python train.py --hop_length=160 --input="log_mel" --spec_augment=false --num_classes=[38, 3] --hidden_act="gelu" --depths=[10] --stem="single" --learning_rate=0.0027 --beta1=0.9 --l1_shrink=0.003 --epochs=144.5
Rows from block 6 of a small sound classifier, named by matrix and row number. Each number is 500 + 40 x the weight over its row's rms, rounded and kept within 0 to 999. All counts start at 0. Numbers have three digits each.
After each channel's rows are labels from the 100 clips, of 14848, where the channel reaches its highest value: "strongest on" is what is common among them; "loudest band" is the band of the loudest frequency at the time of the peak. Only what is clearly more common there than usual is listed. The data: synthesised sound scenes: up to three everyday sounds over a background. In brackets: how many of the 100, against the usual share in percent.
# c30: last pointwise conv (model.blocks.6.c3.0.weight, 320x320x1, standardized in use), inputs 216-269

c30.129:500489456433495492496501494506497487541493500517489507483502478475520558435456476535521470465470539495517536429531441412477499566643551484498534483466496469524513
strongest on: mooing (100 vs 5.2); first sound: mooing (99 vs 2.6)
loudest band: 250 to 500 Hz (87 vs 13.7)

c30.279:558488493505481485497485466432452525505481531531508507517524482509549538505500530504514546496501462489538491480495478420508545498511515477521507544482458482515491
strongest on: speech (83 vs 4.6); first sound: speech (80 vs 2.4)
loudest band: 500 to 1000 Hz (61 vs 21.6)

c30.37:528465474430452474487523492511482502472501466515472533478465489487503472428453495485524485471494497479519522482527459489514514541546509504497512533504462470541538
strongest on: spray hiss (68 vs 5.5); first sound: spray hiss (67 vs 2.7)
loudest band: 4000 to 8000 Hz (62 vs 10.4)

c30.273:519498429498451556499474501488500457512508466518475551444422522453490477574422546458489503561609593566540542446504438437525494562510510544508473530581502493456609
strongest on: glass breaking (92 vs 5.1); first sound: glass breaking (74 vs 2.5)
loudest band: 4000 to 8000 Hz (43 vs 10.4)

c30.170:507537522504502493488524435432448472460489474464441445460472536460424430505494530448477536523527517516465482514442561562438486506500531473455464477471530511491501
strongest on: barking (42 vs 5.2); first sound: barking (41 vs 2.6)
loudest band: 500 to 1000 Hz (61 vs 21.6)

c30.109:472417508480458465460500489483484518491503522554486522495452475493552493485466521491503556529555490481494458564527528505501506450482526518552504534548469468461492
strongest on: church bell (100 vs 5.2); first sound: church bell (98 vs 2.5); number of sounds: 1 (63 vs 33.2)
loudest band: 250 to 500 Hz (41 vs 13.7)

c30.281:585499443487454523437527499518536495515486456474441579488451490468479524485476464500478500496470540543490516456522499428466491552624497495472530453434485504546515
strongest on: mooing (79 vs 5.2); first sound: mooing (78 vs 2.6)
loudest band: 250 to 500 Hz (68 vs 13.7)

c30.138:490427480422447500567496467489499538486498470478507490520469503505501494503444542455487522504537531538590528462523468473604531499510445502567562620527474478482589
strongest on: water drop (87 vs 5.2); first sound: water drop (81 vs 2.6); number of sounds: 3 (62 vs 33)
loudest band: 500 to 1000 Hz (49 vs 21.6); 1000 to 2000 Hz (40 vs 15.9)

c30.278:507514500456489491498512431465471511524504519439507455509533498509540506477500452498474476385404465437500517482478487517553491487503499421504486525447498536469517
strongest on: water drop (70 vs 5.2); first sound: water drop (69 vs 2.6)
loudest band: 1000 to 2000 Hz (45 vs 15.9); 500 to 1000 Hz (45 vs 21.6)

c30.214:655583420484462470501501460460462460511500496497468487481484491470506520463453480449465444460480591516551567487500488475500500583610509467470521498487517476537568
strongest on: mooing (89 vs 5.2); first sound: mooing (87 vs 2.6)
loudest band: 250 to 500 Hz (73 vs 13.7)

c30.317:502492488533470452447439460460494451513498520487513416485513440500518531454496481501531520483465494452493469444526462477497512490504524453518483494472431519562493
strongest on: frog croaking (98 vs 5.5); first sound: frog croaking (92 vs 2.8)
loudest band: 1000 to 2000 Hz (80 vs 15.9)

c30.19:598517477489511481470498504496522460476479468466524554480517436500501547460506485494474504475476498509489511471557473492512475504523490448481467499481447515582494
strongest on: frog croaking (88 vs 5.5); first sound: frog croaking (88 vs 2.8)
loudest band: 1000 to 2000 Hz (67 vs 15.9)

c30.288:450454476470542494480421532530500458537527565423534496569528451543551604529486508478508529515532513490477455453514470483491521422445481548500491513565485512463504
strongest on: melody (91 vs 5.5); first sound: melody (87 vs 2.8)
loudest band: 250 to 500 Hz (81 vs 13.7)

c30.246:505468463472511440536474418483537462437507473454470494498469534453486467478500460499475433415479471460567566440520498501532521592570509513569522536515448488521614
strongest on: spray hiss (82 vs 5.5); first sound: spray hiss (80 vs 2.7)
loudest band: 4000 to 8000 Hz (77 vs 10.4)

c30.177:461401532527464468415524528511492537547533547435523529509508475508546534547444564444493535584601541558535467497500491452500519459486440567534501588597494431496556
strongest on: church bell (83 vs 5.2); first sound: church bell (82 vs 2.5)
loudest band: 250 to 500 Hz (37 vs 13.7)

c30.309:516529504497481451482495506494482532510504587437547457560571499554552512491517529550493534468483429502530501494440515453551501509496477515490490539505504489517514
strongest on: speech (56 vs 4.6); first sound: speech (54 vs 2.4); beeping (29 vs 5.5); first sound: beeping (29 vs 2.6)
loudest band: 500 to 1000 Hz (48 vs 21.6)

c30.148:511527498465515498507487501499493479480453491495533504537504515525497502510526485456453505482476471504581503514493526566480505445503424426502567504470499519501524
strongest on: number of sounds: 3 (71 vs 33); howling (48 vs 5.2); first sound: howling (47 vs 2.8)
loudest band: 500 to 1000 Hz (52 vs 21.6)

c30.140:498475439428509522496514459533447500497507515507505498518498499494534511472438478502525512460502530533561495496552464453437513488529524478540540476465514500567514
strongest on: mooing (100 vs 5.2); first sound: mooing (100 vs 2.6)
loudest band: 250 to 500 Hz (75 vs 13.7)

c30.131:495439429445529520428538558541513494486498457508502495502493510496466503511498500524477511518507511514553565516501497494498583570559480493501449510466398510500539
strongest on: barking (69 vs 5.2); first sound: barking (67 vs 2.6); door slam (32 vs 5.3); first sound: door slam (31 vs 2.7)
loudest band: 500 to 1000 Hz (51 vs 21.6)

c30.89:509481436488524503462508497499498528482528500465495498476444498496500469519500518478447481496526544535485529502397481455443522528515518522494458499529502487474529
strongest on: barking (97 vs 5.2); first sound: barking (97 vs 2.6)
loudest band: 500 to 1000 Hz (77 vs 21.6)

c30.198:501498477469516541506514481456468498484434475520462519457420516482485497594501561426446572604598622596501499454483497460493490543534518496481450473508499498493501
strongest on: glass breaking (77 vs 5.1); first sound: glass breaking (62 vs 2.5)
loudest band: 4000 to 8000 Hz (36 vs 10.4)

c30.251:475504573531522482577469500478497465411475497485461506493491499458408499510493428520504475482482459478459471498438536578476544534460486488496482487498547590520465
strongest on: whoosh (100 vs 5.5); first sound: whoosh (100 vs 2.9); number of sounds: 1 (89 vs 33.2)
loudest band: 1000 to 2000 Hz (68 vs 15.9)

c30.222:557583511500483439500461501487515453498499455449475500458481475481501496487501510441468471496542532483484520506500477572431477497487497494454479494518525486441550
strongest on: spray hiss (74 vs 5.5); first sound: spray hiss (73 vs 2.7)
loudest band: 4000 to 8000 Hz (53 vs 10.4)

c30.262:582539486502493500468493498495488498486516482521459420485456483479505490525528500518518483454500470414438522514466429367463489570479533476487420567508473542554528
strongest on: frog croaking (100 vs 5.5); first sound: frog croaking (100 vs 2.8)
loudest band: 1000 to 2000 Hz (81 vs 15.9)

c30.22:513452551535568471468478508446453459504449507537547481539555504557496511495512500460493498498466453492499506525527555535469512493459517376527629492403546530506505
strongest on: doorbell (80 vs 4.8); first sound: doorbell (75 vs 2.4); number of sounds: 1 (70 vs 33.2); thunder (26 vs 5.4)
loudest band: 500 to 1000 Hz (56 vs 21.6)

c30.301:514500517420530495508472515503503507485492531458519497530541420510522556531547508422423533492473505500492497486500518533432478486491479421478508457403530539503498
strongest on: melody (75 vs 5.5); first sound: melody (74 vs 2.8)
loudest band: 250 to 500 Hz (72 vs 13.7)

c30.50:490428575509464516531525504484498516509432504498481519481509454497501556532502526486493541499504534522535489495492506470508545491520497488489522505492499546529484
strongest on: number of sounds: 3 (70 vs 33); mooing (37 vs 5.2); first sound: mooing (34 vs 2.6); thunder (32 vs 5.4)
loudest band: 250 to 500 Hz (34 vs 13.7)

c30.257:528493497491545495513505542505498512495499464497538517534524552552499480523502510497492564525509552541456561523496442437452500523519408512498573525494428523516545
strongest on: doorbell (50 vs 4.8); first sound: doorbell (48 vs 2.4); explosion (25 vs 5.3)
loudest band: 500 to 1000 Hz (51 vs 21.6)

c30.185:513495493520520500519505487484463480482476500505440394466497520453485489496461549487504480480512507502499549506522521490513519492452503527444468516488488503501466
strongest on: melody (76 vs 5.5); first sound: melody (75 vs 2.8); number of sounds: 1 (71 vs 33.2)
loudest band: 250 to 500 Hz (75 vs 13.7)

c30.156:483464491449518435585517460489467503460497489474527477508516530519520481521501518509490552494503534518494585466472500528454513526502454494519507527497514532488540
strongest on: spray hiss (99 vs 5.5); first sound: spray hiss (99 vs 2.7)
loudest band: 4000 to 8000 Hz (82 vs 10.4)

c30.77:590536468509420527416509528563496488506548498517518518523504452513546515502507527493488587595532518590526546447571477509580479504507488530465416495533502484515450
strongest on: number of sounds: 3 (65 vs 33); mooing (38 vs 5.2); first sound: mooing (35 vs 2.6); knocking (30 vs 5.4)
loudest band: 250 to 500 Hz (44 vs 13.7)

c30.298:450471553484523496482530476519453550468553519548490480468480500502484431453505484581610485442466430413433479501549522439498487518431555465585508500505539413488479
strongest on: church bell (77 vs 5.2); first sound: church bell (76 vs 2.5); number of sounds: 1 (69 vs 33.2)
loudest band: 250 to 500 Hz (34 vs 13.7)

c30.126:428418586540512483484515421423489519504450531554444492477464517451492490509489526505570539515508503516487470433555596494513492476492544499626546489468500434462485
strongest on: melody (74 vs 5.5); first sound: melody (67 vs 2.8); church bell (26 vs 5.2); first sound: church bell (26 vs 2.5)
loudest band: 250 to 500 Hz (76 vs 13.7)

c30.88:507455490455558497526511498512499529488499438489564456528499527552508450511513618400450547584588544509506523501459502511536505489472430502547512554530475465457552
strongest on: church bell (55 vs 5.2); first sound: church bell (52 vs 2.5)
loudest band: 250 to 500 Hz (32 vs 13.7)

c30.276:503481608502503478508580424429502561479489505512445577456464434496502468488467521456468566489493477472454432479447526554504445479452495465478507544464575390462494
strongest on: church bell (100 vs 5.2); first sound: church bell (99 vs 2.5); number of sounds: 1 (65 vs 33.2)
loudest band: 250 to 500 Hz (42 vs 13.7)

c30.38:587524498450498469488501487471526491505449480528492592496489391477498545589591510521430465498507504511499492522467570526504435527519482482486528466462545495528491
strongest on: frog croaking (85 vs 5.5); first sound: frog croaking (84 vs 2.8)
loudest band: 1000 to 2000 Hz (76 vs 15.9)

c30.172:389463485490538501574482490534487505479478439556499476508511556541486508527514484593527550574514499522528519507503478476534534480487495511487496521507387573562471
strongest on: whoosh (100 vs 5.5); first sound: whoosh (100 vs 2.9); number of sounds: 1 (92 vs 33.2)
loudest band: 1000 to 2000 Hz (82 vs 15.9)

c30.69:459491593482598464522483462467480445461458517578500411486508529493494516560530504560498475446505480436483481417424498518510552518502545555501440440495541565496437
strongest on: barking (100 vs 5.2); first sound: barking (100 vs 2.6)
loudest band: 500 to 1000 Hz (75 vs 21.6)

c30.193:525498401493561503421503536504499500529551496440530498521500539537506507503531503491424521557502503547570521529466502483589524545606473515570468509517432504529522
strongest on: barking (99 vs 5.2); first sound: barking (87 vs 2.6)
loudest band: 500 to 1000 Hz (72 vs 21.6)

c30.127:541507504567486508517449502499512470510505511541530542480510559523500525439421454487497510470458493457500457447581429492501503465502502535556476494501460569557485
strongest on: whoosh (100 vs 5.5); first sound: whoosh (99 vs 2.9)
loudest band: 1000 to 2000 Hz (60 vs 15.9)

c30.107:422450586462580477507528466462467564442482496520492437509465502539517447521402521466485592510507443474482484491502482502503531501506509499501533535527543539496485
strongest on: melody (80 vs 5.5); first sound: melody (79 vs 2.8)
loudest band: 250 to 500 Hz (61 vs 13.7)

c30.29:410427461503516499485503594585526498566563506481543517576540513555550522509481519453511515517525496498495504547474473483502577498495467606537505600633429477477613
strongest on: explosion (92 vs 5.3); first sound: explosion (91 vs 2.6)
loudest band: 250 to 500 Hz (34 vs 13.7)

c30.256:400426579503552458504500476497471565502498479491500493501500494529505502502515553520501527512507485475498493470437487454487527447439465434564611560443507515500493
strongest on: church bell (53 vs 5.2); first sound: church bell (52 vs 2.5); water drop (37 vs 5.2); first sound: water drop (37 vs 2.6)
loudest band: 500 to 1000 Hz (44 vs 21.6)

c30.62:525492487507461499517532425470517480535484509552484580473507500467500513422423435579531450433451479523529502496615475524507505470511533475495481454504539514491497
strongest on: mooing (100 vs 5.2); first sound: mooing (98 vs 2.6)
loudest band: 250 to 500 Hz (77 vs 13.7)

c30.64:478435500496464491546503514586481483500537495547464473464503556480457494491452498499551523482499504500496502499525493502391537507504527521499469456514494576533500
strongest on: explosion (97 vs 5.3); first sound: explosion (96 vs 2.6)
loudest band: 250 to 500 Hz (33 vs 13.7)

c30.63:476491559518432501528552463466517523496470514441514532482517540515504500468483524391490517487494498495478498492501539585485465473473457480488550515499501486489549
strongest on: spray hiss (79 vs 5.5); first sound: spray hiss (79 vs 2.7); number of sounds: 3 (66 vs 33)
loudest band: 4000 to 8000 Hz (69 vs 10.4)

c30.206:486487479503495481521471475507504462485527534510506480474484512509491449508499489512524597582513518532488514505509418497503529485502539497601490482445492585605488
strongest on: whoosh (98 vs 5.5); first sound: whoosh (98 vs 2.9); number of sounds: 1 (89 vs 33.2)
loudest band: 1000 to 2000 Hz (80 vs 15.9)

c30.150:498489499524431475491501484452558495502502499578462525445454487442488501409476490544591489482480501488490489426505501520472455501518599460526518462454476455520496
strongest on: mooing (48 vs 5.2); first sound: mooing (43 vs 2.6); spray hiss (28 vs 5.5)
loudest band: 250 to 500 Hz (38 vs 13.7); 4000 to 8000 Hz (26 vs 10.4)